config.toml
model = "multi-label image tagger"
dataset = "single toy objects rendered from many sides on busy backdrops"
train_examples = 203450
image_size = 32
crop_scale_min = 0.8
horizontal_flip = true
rotation_deg = 5
arch = "vit"
norm = "rmsnorm"
norm_position = "pre"
activation = "gelu"
mlp_ratio = 3
head_dim = 48
fused_qkv = false
bias = "none"
qk_norm = false
parallel_block = false
inner_norm = false
moe = "top_k"
num_experts = 32
moe_every = 2
expert_mlp_ratio = 0.5
experts_per_token = 1
shared_expert = false
patch_size = [2, 2]
layers = 10
width = 160
positions = "learned"
pooling = "mean"
num_labels = 52
residual_init = "zero_last"
optimizer = "adamw"
lr = 0.0018
beta1 = 0.9
beta2 = 0.999
eps = 1e-08
grad_clip = 5.0
steps = 14400
batch_size = 256
epochs = 18.1
lr_schedule = "cosine"
final_lr_fraction = 0.01
warmup_steps = 280
weight_decay = 0.1
Rows from block 3 of a small multi-label image tagger, named by matrix and row number. Rows with one number within an expert belong to one neuron, the router's apart. Each number is 128 + 32 x the weight over its row's rms, rounded and kept within 0 to 255. All counts start at 0. Numbers have three digits each.
Before each expert's rows are labels from the 100 images, of 14848, where the router gives the expert most weight on average: "responds to" is what is common among them. Only what is clearly more common there than usual is listed. The data: single toy objects rendered from many sides on busy backdrops.
# router: router (model.blocks.3.mlp.router.weight, 32x160), inputs 40-79
# up: expert up (model.blocks.3.mlp.up, 32x80x160), inputs 40-79
# down: expert down (model.blocks.3.mlp.down, 32x160x80, transposed), outputs 40-79

# expert 14
responds to: red; matte
router.14:127113132145180100112171146174071143199118153158099141130136150117177107146206142091132143124139113117059168129171149125
up.0:112148160154123140114157136122090155124097228129149103144161112099119095166085118171137182149135131166154097149099153118
down.0:091146144148142194180144152158148167138047151127142095074191114088141107137155108131163141089119136108111121092106110140
up.1:092221189169090111103158088093100089111093146077130085164174178119159139108128086162104109113076097138117111117144128151
down.1:108120124101130123107124130082176078090142114139171109130204160112111099118179089122076107129102077140162125077066113135
up.2:116153132153117164202070142098175094077118153097139134149129108140140132142089150132110129145116078181077114202123091126
down.2:070165209154174187109173115145060102195070105162098150072169191095155155143178095189117137131078102117111125118138152122
up.3:156104153135106103132147127076177114101128140136100111100145050126121060172099080136119121141127078153143099167136151155
down.3:100162120100114174146169107128090169187097127157131129108114143055159088131180094179181153098102121169092085043148118143
up.4:106134154133109161157148168087170102066088169110169101114153096146093099176113094133109124164123112156145105146128118119
down.4:138150165130173167121198163176082177177115141215142120102127156093183149178165087171165124142085137141122156133158193119
up.5:132115159125113150180108108134081148136154174100202104100108148117148103120107106146121149098085154136153133088095119080
down.5:162098121168180160097078054129090105137177134215160129181140139107135115144148106100157089151191141119144133139051112139
up.6:126114157122084156175116073087162148144096132148144087128132117143098099134106171130143136100145163150141126092121182132
down.6:093130145139141157174134131141154106122071131117079091113198061139151114158131125113143175112111095086095090115156143101
up.7:120109074046100118133121137124108130141162165125135104120147093134090196107119197115131123167158165172139091065152123079
down.7:102138147158127115085135086114108095098150100140069192100059138106210102149197157099136090072125129122140123087174135132
up.8:091144140115108165195132145112180147104113152051168090144165101084097118103061115168105099158135128140165077085080135107
down.8:094188156118105172124210122122102146152073119125124150049151210067238179168172129201118102097081131108044156121189148164
up.9:103140165150101173130151143067176080081104172098156113123132101135102127117083119157096148143096126157151128169135138128
down.9:115169123116145151160146101162097158181100135198171166106130181080176123191188081214189129112105114141086160106125147138
up.10:131151155118106154150115089125113151112155200118143082079134146048124105105064131163094101167091074170103088183105143127
down.10:089155190139132109114163110108072119132057144154080140093205173112126140149196121163130151107082172104060166122129152106
up.11:020208124116127167150124175119127063111126161069131083095109120116168112056110168136100153125109080135096104104154088134
down.11:098086101115086157089078136125137114126137095097209145103208124088123155135143133127108109176110058147144088158080073167
up.12:104101132096107103202107112109082149121154154125137081104110151168145081108113103163160129106134117159093108128126113066
down.12:118143120128181183130141141142139156153108109190063184118118137126200144140159121182168152125058135078069142171071130163
up.13:139061137160103083119064132116117139144181125127178178090133113107145156201153081148150108151117130154115127126079093097
down.13:157165121117092103170098119139131155121125146155120103085128155150140142206103107182128072164101184135088182104047113119
up.14:130086190133115183155129089054160104095141182126142099120115128129097089092082125142086136142093121186144116162136094129
down.14:089154158068184145124153110186118209155048123173068177129117169074192135165166075208153148172067162132112148116112151161
up.15:122125140138041106167058117151126123081139133061138113133136119179133047133097118172101115187090137152137130091079116076
down.15:147135150150143141103176218182141123133108129125095160104127142146133150144151149153107137118122102143110189169211158139
up.16:059116180180113185139096111110202135109083130101146110128180129067148091071095081116145136142141139116171127156084082137
down.16:130137141089086150143184146117110104087109140117115200093101121136171127142129163143148169133048070149105143159190187136
up.17:136162145126092139157122156088120147081119168083167116101110089173140119178109168161109088160125138182119090147099076094
down.17:112212128118131142186185155153099162179058124131103127080141199061168128141126106214166160103075109162038130080137157112
up.18:003136149089100184132131128071114089129163115080122135138142152105125164098125119181102090141056095151128106129113142093
down.18:135117094095085114158114128100140093117144129142185134086200131114108142090122127128072099136101103094094172099081141132
up.19:073151178151134172124175122087106085106128133126139100099126129155152119064124105149072074119068068158133059140143079133
down.19:107115121071078095086080103107150070084171135137159124098192105120061137091120130126065095161115072161123111109114097133
up.20:103091154142079157182152078110144122094118144135156109081163122160142121126091106130112120122103162166133094128089141104
down.20:072128163117153108159180189119125087117078159132102147095123109138167137127149140145110205091120110113080133130158177118
up.21:087135100105097115148150122109129159101146141098141093121156128129135122126083152150119063142152145149138067106100127102
down.21:057189165153149172158203150124120100126120134120104168080132162117164118136096167180133166095094161100042152091178137121
up.22:092189138122115111149142116096125086101159141100093062066119145183145126080134117128099090098118091163134064112135083120
down.22:130103132080109115081071150111150091065132148126165148120197111103111091101088148125077139161111057167145120139097116148
up.23:118169125123130119131154105106125097111150112061136105114108138144113085116094160164069101165164103139070099130163137138
down.23:114129167132142086119112144146121134169159109135112150112166123123178176157238072183201130147137116136181131087139117124
up.24:134141173136135119115153104094080057111186143132153141094118083152075115157143122121067141150124108158109136159124076156
down.24:146091096123059159112116116099161147134151092135111179113140133134093121187138125127171112120165152184151136088176118125
up.25:126145117113093136227132114102182141104129175076140140115153131135113099207079102172107127149139114165129083153095112129
down.25:064176168117129184127159109156067148185087101131094172098183176073147167151199093179141129119079138113080081138178146118
up.26:110083089174101147141156085114122129107167211099133115101139110073116105093111131144107112161152122140139079121142150106
down.26:105150113084064129092113109081100119095115140136098090106188115096171156153210176162151140108133135133099120102193200092
up.27:130137159102094131214150108072148141106087165085191129137151100088105106152095106162080111186136132172105103137126120107
down.27:090159191134115094128169122131094152150074132147063174094170165094208134181163105147185159156099119100116112144208132116
up.28:191149213131079126098122101111113135134086138126127058121107115180161100135116150149105160127114130117090127139138112117
down.28:140071155171131142107079092083149113097188100133111155141120093144102129059095117119134118146140126138212110119150067102
up.29:120139167097104119173132140065142131083128180168155106186137110098092156203121112132094138144092135171138092173134137127
down.29:062130188173128136102153095171075103158081096130143132099156165074169168127207048140175142108086102117084100103155151111
up.30:106163154083137161141119124079138090105151158135137083046103161179148100026109137124087095114052079176118091167129075140
down.30:124103146094101118110091119109160060040121126133143145101187095128079125084109130123070126193089063147121103135136083169
up.31:146186177170115145115135138118113061112109148103118088113113131171164074118111123138096115099149106155129108179160100151
down.31:076113161127099127061134110093145090120139091138117134118189110097102177085187090132149123135086075147133109127141110103
up.32:142109179117102111191162123079144133095111167122165126118149158159123132176103132180113124138085104143103160160120148130
down.32:105162164126121131148111107128120127157143121139166097130206151081173156161085084165156149088117095156111143109088127078
up.33:136159222172110174162079095166138136133126131132143166131121126162099103059095155094098145171085160141181137163122098116
down.33:183140144110185158135149117163137190186096110171096112141098188111179128159170144127156073105111099113085160099189166165

# expert 26
responds to: brown
router.26:143136086125084134100115078136136115095157109160126123129086133145120096197101090120134120139147163100159099109140132147
up.0:146120122111158145088126163177184147165130118119041101159125178184113087140110229135151118104242189114101189096159123134
down.0:140175096180122146137180122162100117111092110191136151114122105077067096122122089130073126100096120083162133180121113141
up.1:123095066138125168105111128135172123108177138129092155120126151161101148142159156139137095161215152127148109130127098155
down.1:138157099176152136167180146157126123097094112135146121139150090092142093143136126151124155130105121108116112189157168153
up.2:156104118175064144089112134107130141154108117178114056138114151126139099123135102170151117087105084115136024109123108141
down.2:125086096198196102140120193169105074139113203169165116157097100155177145117171114140130143144150138090134135162127139149
up.3:114148157126153120131153144122124160137131175086112160129189098058056090096053208095149161132124202127184118108144123113
down.3:115112115079154180118101119162111121101147110177130165143072097121116113059069186128066125174114165124145125124132109131
up.4:127066136180086121099094168120126162146136099131121103084115160126144077120120128158153110131118161138153038092140086107
down.4:144122127150224119118131128159066104150116162162108130146134138174177142106162120114100147171102112102106146177142178149
up.5:130113127100224168163171179141116166179144134113144152113137122105139108084150186111143160129058108125128140127119130122
down.5:071120137116115103097184185132110113126051127092137125112146179144145107124154150114123097147189138124107126153107147154
up.6:160191133114097130158129129098156115123130141128110159161070111109166119143087136165169106054100152130146120130065119115
down.6:135114090126145170162132086132090112100153230144148114157128098102161099090110140153079093109080110103164112132097148151
up.7:132130130203080100144109146089131121131112126094124083136195085144179154085114146127211108100116109112140074130116107136
down.7:138193119076090081141136068087150129157115131109095120142126143141155093159109066111138163167121094106152107109133155123
up.8:096227140141081109161164134085141104093126119076139168180153177084185132169105115174170129055122165138129109078088141113
down.8:153090069085110138119135099127110110085101120136149122107093105177118162082107107179072114172093116096176089157161117168
up.9:097130165076159128176160174087136101106094136102106146133130192068203171097128150138159181109109143130091172157039130136
down.9:070095105084105103136197107105105171105068158113181158106190167071097137116121095128125064112114152148112089148133101123
up.10:116193187082154120163143157167115122107088085125159168137138190139181087079132128110143115160106139118117164117051106150
down.10:146090132080095091111170128074123141119092139154157139106137199148096136146140120177148071135122179118115149103139058145
up.11:099130143126107068168182149165144131117126177059090176158145155090143115109125173108137134120211193156155153118109176126
down.11:125126141120122165071133132129116136094154124141077189099091176105116152069158137133083078181128116106123090130164093148
up.12:144124114105194162141097154110142164222113100121100099098128123093178169116165184093163141104088118156078179140145146128
down.12:112094177113127095085141139163099154158069114108131151116180148150122085122105172153103092130198154152076198146153208111
up.13:166135130184126139158102094105155195170126126109138065136118102112169080138090117119149163099102127116168122111131150154
down.13:139184141132143137117130102079148104117131150150117132171143169132190118155146079155173139113146126108209159121097118170
up.14:095161118092125095171171168142085087096078145152192163149179142163165171142181102145163125115149095122108153127110144134
down.14:148094118103085150093087135127163051097141122101148099068158159164165142101193111184139159157125087112140119117120128145
up.15:150156151118239156160184171082128148174110107140123104117106161118141094103175162104145109125095109139096159129150095117
down.15:083097141156104113090151128151119110154092066078114148100148136123158140090128194075108122144191110184105169072143164092
up.16:078091187139138170081118137188094116170156088126178180177139108111082138062146167081117135150095149153141133120146083085
down.16:111122175116102112149095116148072130164084139118156134133189113136143106062144157082145137111085170153181083121151069094
up.17:118177158092137098162195167139120109113095142108111146174127173137143102127127165143123137122164142132137180117078159145
down.17:104083144076127151131129095112108135127081101129119179107101181147150131135152117161162079135108126164129126127120082150
up.18:114161133145210177115149092106158136140187118139109172094106120069099135135130145093159166157125134134168106156228117118
down.18:102215093136204150152161109160100151125142194123137104095142090050127167120108160162107117116139204114126117142058114156
up.19:141113136141176125131129166110085147200080090128120152117121140094136150084175178144209159073143105134046110108175133135
down.19:108092184107140151068131101106150112111103067079080118088111155132108192109135137061143143128177150145121115114108110101
up.20:144121168141139080097165163145092173139101064084129153103157147038121130065093187155137083138142135150196067103122125141
down.20:092119086105133171073101150098110129129128053123089163110066171125162146124139123167124075166120076150147121174148101160
up.21:122124177175108119109098115128173134122101072086092049128136123126186029134107110117122182074133102115162061111153100116
down.21:151175140106171092106113175119131120122127152158104129130149127167143162115141095152173169192132132076123129171136175157
up.22:087130103137169149099119157174148153131132152087070122110163133140116075133108172198143137130160161101090109070112159135
down.22:092076123143134122137156149118129127146115113221136135102096113097073071128163117120137123064113178120152165145123130082
up.23:117103138100159171170097138125082195160132085094133137124122210167134127092135152128143129163114112209108141075094060105
down.23:148079178113119117160129182143151144155093118092136151105150099106149096140124106120143115075168117134079144130112117128
up.24:133139130108196183171112135072147120131075066138122139130111155134131157101115120108166141125153108160059133133132078115
down.24:133133080109099141145089140096157079110143153127096147157114113162133107128096092161132168114079098080076142095109123155
up.25:078052177157155115143141131185082123116103161136177121132199146134131110074161107146109195135109082151128108086199064102
down.25:163110164091120151150073129154121084143166154128132112118093089109093149086135177074097189179094190145127134063080124076
up.26:064141158133086122101148121116103128099092077113092107140184149108180106142126106197148115125164150128191075096125128115
down.26:146092104075173130085107143120101088111102162158130128117125099174138175126142078138185199122106118114135131153156166109
up.27:113156182153074168055103117138149148150132138112116128210129100074119133150103144142147090178148124114173079132173119111
down.27:144108112096197141094126121170074123118135159137170174161093074153177146112137164124136192152133129111156108181106150128
up.28:110092109126131144134118108102120153140181171135095084066117114161166178135156130121165117072129163187170115126162104100
down.28:082224125135136109132141055075134162109136154143165145132140140059139110135154130058138097096145156139164064121093109101
up.29:120099081091099147150147153118196117095117122119108172105121175147115155148140172140127091117220117112144155100150111155
down.29:149155082152106141145179137126135116101110136124125111143105107069137067146143099184159164096098100117147097188115173158
up.30:140128193140174147139164211132114172159100126182179090098147102126131083105167138098154178154065102091112124115183172102
down.30:109138151112114150134142151101132095086141129117098093149097089177102183107159160149065126153166161120103129081099121164
up.31:159108114142122127102077090152114119169170073145129131116147128181068138098114219081112127163132171141140161094158081114
down.31:146155117195119082094142098132095132139098128199149127165158106182096132169095042103165143160107121115183116167136137102
up.32:132106134098121173161115143097154156173104079122193126100128150075128172132121129125133069116135127150048133118114198121
down.32:112091108070153109108110204136128107099103164138190129117142155081161156068139178127118090137119073129057108119128106126
up.33:143120125131175153145126120102107147198131070134107145109124113081141186097155165127203180071118126146068081096156151130
down.33:114124144143180147111136107094138124108109038048078171077067159095092170137112107087138106142158148145114108121115122114

# expert 8
responds to: red
router.8:113118094100176115115167183136109091158124164144097178108102152099142132115173083102094096078119079090068185148179179099
up.0:151112173156123118125146146145141134111088129094131140157150085096142112238041124194167080089185139163170171082132164087
down.0:167140088185137075146114131116150157107098113099094080120155101147155130179165134118141154092159216122119123109151204107
up.1:135162119052128159134173171161153111099156151103108173132146178170139151151093150128123126091122113121104159107150103130
down.1:120186159100169113148136065121120162125107124085146181140107054109113053114098136057079169152103110122162120080065107145
up.2:169130155212076107127090110104118100070087106094117130173178123146147143138111078128122142127154162152157144108117124127
down.2:129126130168146096168190207104139117100113154099154130107150106091129138134158116101129190106134135077085137156125153171
up.3:141138113076163178111154112103103107112194141118155146115147094111133172151050155114182124121113106153128113171098095119
down.3:113114177165116053168151130112113134072078126161168140162157098101105123150148124142090121080128144138134098089100115066
up.4:120169168163133084076082098145056116088175096098064124116154165124137082071109158159137101206155108128137114140112117099
down.4:097187171146131051159124139076094094056093148141128140158129105117135132115121116083122134113066091143111120150106118133
up.5:119117128175160125097137118177112117102171106118036128090142135081136040079143101141130099130161118080095097100145107136
down.5:146165157085109120130163112146188153161102135155177139147118107147082114109102137132101119157091071100145081138131088141
up.6:215142153095076099143139133138119140102122094099191139165119055151125090190057155156147102118187143155165166101139171084
down.6:147165131186138089143159130123173126102096080116103133119188125161134125178133129099127141078130196081128158084168183119
up.7:048178139130074161168242087098132132059081118074129166114140179095140083186119126170128090138134115112144108108099113094
down.7:133122119105111123127083079145118159196117111141164102099111071143103128144139156101106085166121105124152129103086099140
up.8:217154185132097146151125099163094174141136106137160167148111105128062077170055169133134102164147119153157157115171176076
down.8:136139090107142106157138108103159140100125092110119156134161167137123113144117134097134159064115209096129155122174159148
up.9:161097144129127078149144125137096130096073096153154139163145123126120109195106108193181095134173154138187138109095152108
down.9:144111105166130096147149146079164134057111091156161134150186113147124115206130109160129148085181207125130149126154159112
up.10:158137044115120133144106184175194122149132144097137142105088132185122111163150153117127169191148133130109173151129108165
down.10:131137116176160142102113077157090160146188070087093190098098090111130072093098169088126206151113117124132130129148140093
up.11:171096169157119140088128131126115135132099113116136132150135080130117125211053125162171122102176126178165169128105118092
down.11:131133152153142090140100148105135146084095139127117110118178154119158101153150146137144128096152166129110147068139183154
up.12:052098160136132157135115065189129134134089107152169105164165153119100108099091120099099140084098122153140127077119097119
down.12:170097086141093145134139159156148138130073143108100095091150115127174102171117074125100151115110131139189138071114103138
up.13:116169145151108151148129048090129108101092176114201123156115146096164097139125109104144105103116104167119106099101098120
down.13:101145174139159114140120117154127213161145142148142129109190108111102125152118136157147093143179182145146163118141122084
up.14:201154119070134135238149211130191126126088099092188183129117111181082137208117112152142156125175122112083188142148146090
down.14:119144169180156125104075058136112139117155093110109109114160059118143112100119141114104179112154162154131127066119123088
up.15:146195138168169170084130138190127126116131121139111090114127149117103099174131114133133159118145114076111162171154079107
down.15:109156136089157114079120093161157132149126112164109132092117090160094060072117143101109144150162078120208115098121068163
up.16:114127125119095092120122119162135161079124155074153059159153120132168120115116168135164142139138152136171064072142131154
down.16:109110113155115089162154169072107083070095151117114083109157102099142137126143148124173137087150176097121129118114162129
up.17:100118123151174110082069120205110118125196088110094145152195157115129118046088156143136107124142113117135145140110127133
down.17:131208080156173109107135164129140089086143153171087175122134091129150097100159128061138094104138085061135080180126050166
up.18:159176149130141160151168142124131142099106119094146168116156189147105089205088114177164146174174133119107164149151120094
down.18:064132167106124115087113070120138121129125115173121123105110052134128125063119162126079127112157078136159078096104060142
up.19:134133156171056120113136129091110120071079120123185109135145072161143151127067167113138118105179158177162101067145126108
down.19:175131117197113096118153158118116146068069121135124125152174122094134178189159109131134134079141160096140104116125130167
up.20:121150109136081134112077101121109158114087135140190073158144062155107106111123148132084145168109153172201102104164146067
down.20:100102109100108086172115154068121108108069174098116140152098160118152140166122097163141189127108125205161112158129117094
up.21:110139072142081148144139150104126149142105190074170143168130153144163130125085133130168144110146127119102149106139120115
down.21:185125150092128135161104028107054208188115089098171140113137115073112111110090150114129161123079190134089131100129147127
up.22:163121121191122087102113156182137116136199102128107088093157129143118112081102139121163089143155130085107098094135117119
down.22:142164203150067096123157160112182111108102163161134112186115149134136114091133104136172101144060092086140068144132076129
up.23:134110152115084123101100145126119160095080125114159138210155095105102131143042163129140131155140162233176086069155103099
down.23:109118127189087094180137169084119107076076130126129136142168175100121151163164114135134153094112174133092120097115173148
up.24:134152140169089120143076120109122143093124091102171149144183095109107126139066125119163109157148158181223091115075130132
down.24:096104089118132143159129157091145119098094118100138161160178193124118133180101100157137149103138192127111162143138156141
up.25:155141144100062122137162109139142135072068087126151094183103103134096140202090107120118112145147156160159127139163161115
down.25:167116106187150078159175129083155117078141122144115114126104093128132105164148148076118132083110120087145142117184159131
up.26:174103170172106113122157114088139147105091125081118134154143124136098111219078145215194076101191141159161173091140166116
down.26:170137092169156085171148118140157149124077141110117075141167086120137105195169093097134210089150225126132157102129155113
up.27:124116132126094103111130157077103156127087152122212074162152082153115163147091143134145141161161159162174110100089119146
down.27:104180103126123103146108167133120105080098161086113176096152187119201199117141140159158137090116116162110106114136134136
up.28:147185136155157163116118157151138135120133123150139114111113128125103107170158096171129171119155130135100170178146092100
down.28:089122127114155125072127109140141139180132086151113135071116110174068101074116170113093186146170109102178088097144075122
up.29:185126112115098071203141129140133149116068102126182152169126143157075118191110111193199066093190135132152137112118193097
down.29:154116111192145060115144118089137122064129112119116089137178091180141112184127116127172189114172178124128137100180144109
up.30:152114094115066140146152111142148179113073088061122142143157168160073109197078151171160131120173165163144139116157154096
down.30:137111096147155125170119088093149133116073090083127093148146136131152134132132125122097167100067161104152138118073144111
up.31:118111098101187110112035108138074114123182122138035118079135063178171107049171132090133089117143122114127100083148104128
down.31:164157131143153107096131140180152108133203129168156135150112128127105108069175106123088128139138071066081097153114114165
up.32:165127129187085148105099136151076136090110136095129125194151084120108153145056131161119183132156146160140084072139125107
down.32:140131145161114088151178171103117127075089153117165102152160153070147155176169131148135169121116152112084139104117165122
up.33:082078158138077093105091161150120146137086094123170088185206144162137137127093153120160151154142195174190133126107123093
down.33:086112107117076099133171146034089080097111160103146119106115189082144201124097109144123084127123112153111093194125126176

# expert 31
responds to: white
router.31:116157146095162170108140165150141092153134164145134121112088143130156109100166122118098150136086106105059181159125098177
up.0:109127137142093124081154106088093152090144116052144107134184115095140132152078120187140165181191186146122091087141148087
down.0:120122109105151140135175082167187115146148155115105158114075163111167175131141190085059152106188181108136164122123167122
up.1:099081139088095139077161124094149098087138147131121091066161131113140144093084125110119139166121179155138106148125121120
down.1:144131161166122115068105151149136116130110130172102122153142134150170118174173122137143146168212215100125186139159137166
up.2:143049146151129099144116151127119192137144141201143130119150134161129152099141103127159125144108127129137113124092107148
down.2:132079116061171122180113136111165073126160127142138077187117133162098114085157077066079105136142092148079112108058082131
up.3:132166164149127139180117062089140124066117120103162119149147135142117145159135153139093139109113110161138103150172108094
down.3:171136162156139111059136157145076115138153104071137095124146069146096159099138127154133097186142099143132120135208153137
up.4:091137137141093177132125151086157109111118122084144116146145132117090149144149146211101176157112113143126084134129110138
down.4:131137177154143097108161145109075063114157114179135140100146130094095171122130101115113133109040067122133139141153115104
up.5:118143099128123110135154118071146131127088186125125115156146075144119112161084125116123154079162144143164140156135126134
down.5:182112090120146101118071173137116179164097172143152108107188103165120103147106160176163156177157192138115177116077157185
up.6:146153104176111115100142098128097204180102175130148108135136088085118102171118097135142149143181168146158076116159161112
down.6:097121124143164102143128111152164113095103119093105109158096157129115160162137135102102118149185202063159181130108151143
up.7:177144106102103134160129123078126136126121146100135096022127123177143080116105143127149087087169143145093126129067123157
down.7:167102079116117096089089184130121165192128129101114123113166159151124143135111188178155130144185188103100169101101199163
up.8:070063127064151124171130107104134153106134128139132085110151183074169137047110078129166136186088120150097115095073129136
down.8:097123115107148106112094120145073126137141114147169126175124156102175125104124137072128077211137132131088115148076112128
up.9:121107127196123134183123119138083181159087063130178122114103101154146151089150092114181066119134133151149091077072076135
down.9:111131093053193138186098152113173132124146125120132088154137097136177092118119120092149116147183101100084119098023123161
up.10:149119163112088169118124140038155104110118135068166117180141140149111175153115189159158136166123123178143127143130137153
down.10:125074156204158035143150150098149133097138091149136172129177096125077128096125106071109114112139187079154189112167184174
up.11:151110159098146123106141119100151104088108111107084172135133145201163137112139152119151130142208182113095117139192127168
down.11:067127185188121086105194128102173125091106112108111119099085168143136186175162085106167146088152172055175184174114097134
up.12:114144142159117138155108156083192099097131101054166158155128116092095126177096105143150127138147108127151083127168117080
down.12:107077210207104098107178135075117112089152155083118146103191047099081183106101087130132142134121152083154157117127126138
up.13:121118113132122153111127078041054129114201139149145114096161157110151173048097170134121162171129131190114098161109078125
down.13:131107142080173132152173134166133128161146103171193072189140115170127156130100114126118092141132141059055160140145176112
up.14:107152142072129118122169141097181110097118201111092140137109096123123101129077138137130154122110137131100143147152165114
down.14:103131187170121158128174121061151115102084131124150130119154093136095133152132066169193163123114116141096167158131068112
up.15:093182113087137123055103151113057109128147168196115094175132147091171161116110112157092123114088134207123147168081134136
down.15:095134101134156112161117147126141093149137102115162121140121156143078109095126110062116125062086123148080135142147153109
up.16:111107158124095146045171109138191076056099166045138143046148099062126152111101166131069125143127112103135119153180149127
down.16:151122161209092092073160179150121164127099115118086110109145093136155139127141113176164158132159182069168187163161178130
up.17:136082146113097107145156139129146123052155156169061142080136130098163120118147157146153059106131114125107087156169117113
down.17:193152116108119113124134165141072077181160118143087091132088112086120138143116119175115140184087107097127173058121158130
up.18:110123132117083118099147111089124129113148137095095117099174127121114158151080141182136124156191208120166097105166169128
down.18:113107102071140150154118089140157145104162148143131139157074167076137135116071159138078098132171101116130106115123141104
up.19:109080138119102127108117076090092113107114129085111112162159142121131178195138120175136151109123121157119114186122119097
down.19:102103145208149069126119179093141113101129065120143181086145160097123137107144113086097146085149155092125183133106178144
up.20:119093149155137115160077100134084179131144116141148145111102158128143113094120097114188087181136137152132105111075091121
down.20:105148121073175112164109112125134137119116135081141113175134126111137138113150086103112104195148170133095133105042140135
up.21:082107160138104119158106133123178077098144152071147178113134134101123129163143099129116110083123116128122117093171099112
down.21:098129167184092096103154132112155120080077123065104160117150099122137202132130091128123141130176179061189173150088146129
up.22:128123098069091105175125117060118111133146115115137100062157080116146149101112140107168136151136129078092087122107122124
down.22:156114110099156087116124166133138096131141110124126097116089140148212151117124181125128164165144150072087155124071157165
up.23:146119111135087096127090129108132132121129142075148104116131091130089134121075127146100204106127193117156074096113152136
down.23:140073116137092172096188166139141160201138143119126129101148171158146087157116111135089120070134189115178161104152198106
up.24:095120147096109117102180122093160102107111157087090122076151097113116084132080149118137159142189174124104130130167137135
down.24:173112157174132077119142152138151114144099129170097101144162125191119095193155136159187151124202177133122151149122143173
up.25:177182163139119156075176155179167119158105167158144077157107158120078136161099124178121140151125129145129118105132096168
down.25:142138160114171091128129105111078099115119127157145133137118132116117144127168090104137163127071060143185093132111102165
up.26:063107180160155152043156117167121060062140108101068143088129149096149139063131169164090157158112131119138128151128140166
down.26:120151173125123148129142147126104118100107134111099139161181143100161187113181075090153153119181214106132158172130165121
up.27:190104166173139114121133107167146121089184142113094124103155123175105099051123161177116159142138111141127087126199106152
down.27:151174148121166134096213127089046095151162141144112090114094106117128179141127081145120093140118116139140133124152116159
up.28:113048116146113123167126120102132146062112149165179118157158139134122175081091107088159153115122181189167086086097115114
down.28:067138113132141107140116118106155106097093139103150084152128143098187118168140134111109071150190160121123143137060141096
up.29:174088120133091102116170125064128155096112138088098108103152097102086152150058138158152159156169181115136087139161121140
down.29:145133097129097145103128121109184128136082121140072153078098156157166140105089147163128172059148179073122159103085196140
up.30:123146124162103152083136150147147119065094127123151091128146128160126129159118146115110119134138118219182087113134066149
down.30:145151192169174143116165094092061131126133134164118103138120107119121117109107077140069087140105119158168135102147145149
up.31:104145125125084117090131124088073139093141130098115107149158133149121162196130131155124110140180220157174116121124145103
down.31:118113095126147154162140122150187105096152174164124201107085171117118149162137113140049114093138141082160176143094178112
up.32:131075117092121130081136126102175083085132149147122156117141095146134149110123185101131160171155165136127148156121156151
down.32:101119120175132102099160136119173096104128139111124155103127165154135132174206097157178111135184189087112176173107064170
up.33:075156155160103142085130136094131097091114170052112114185141165085163124148080113187125176146122132160154111134121144083
down.33:103116204156138088161134181083113078095143104153174146126176111092067163124138079045120166118082143142094135165122116105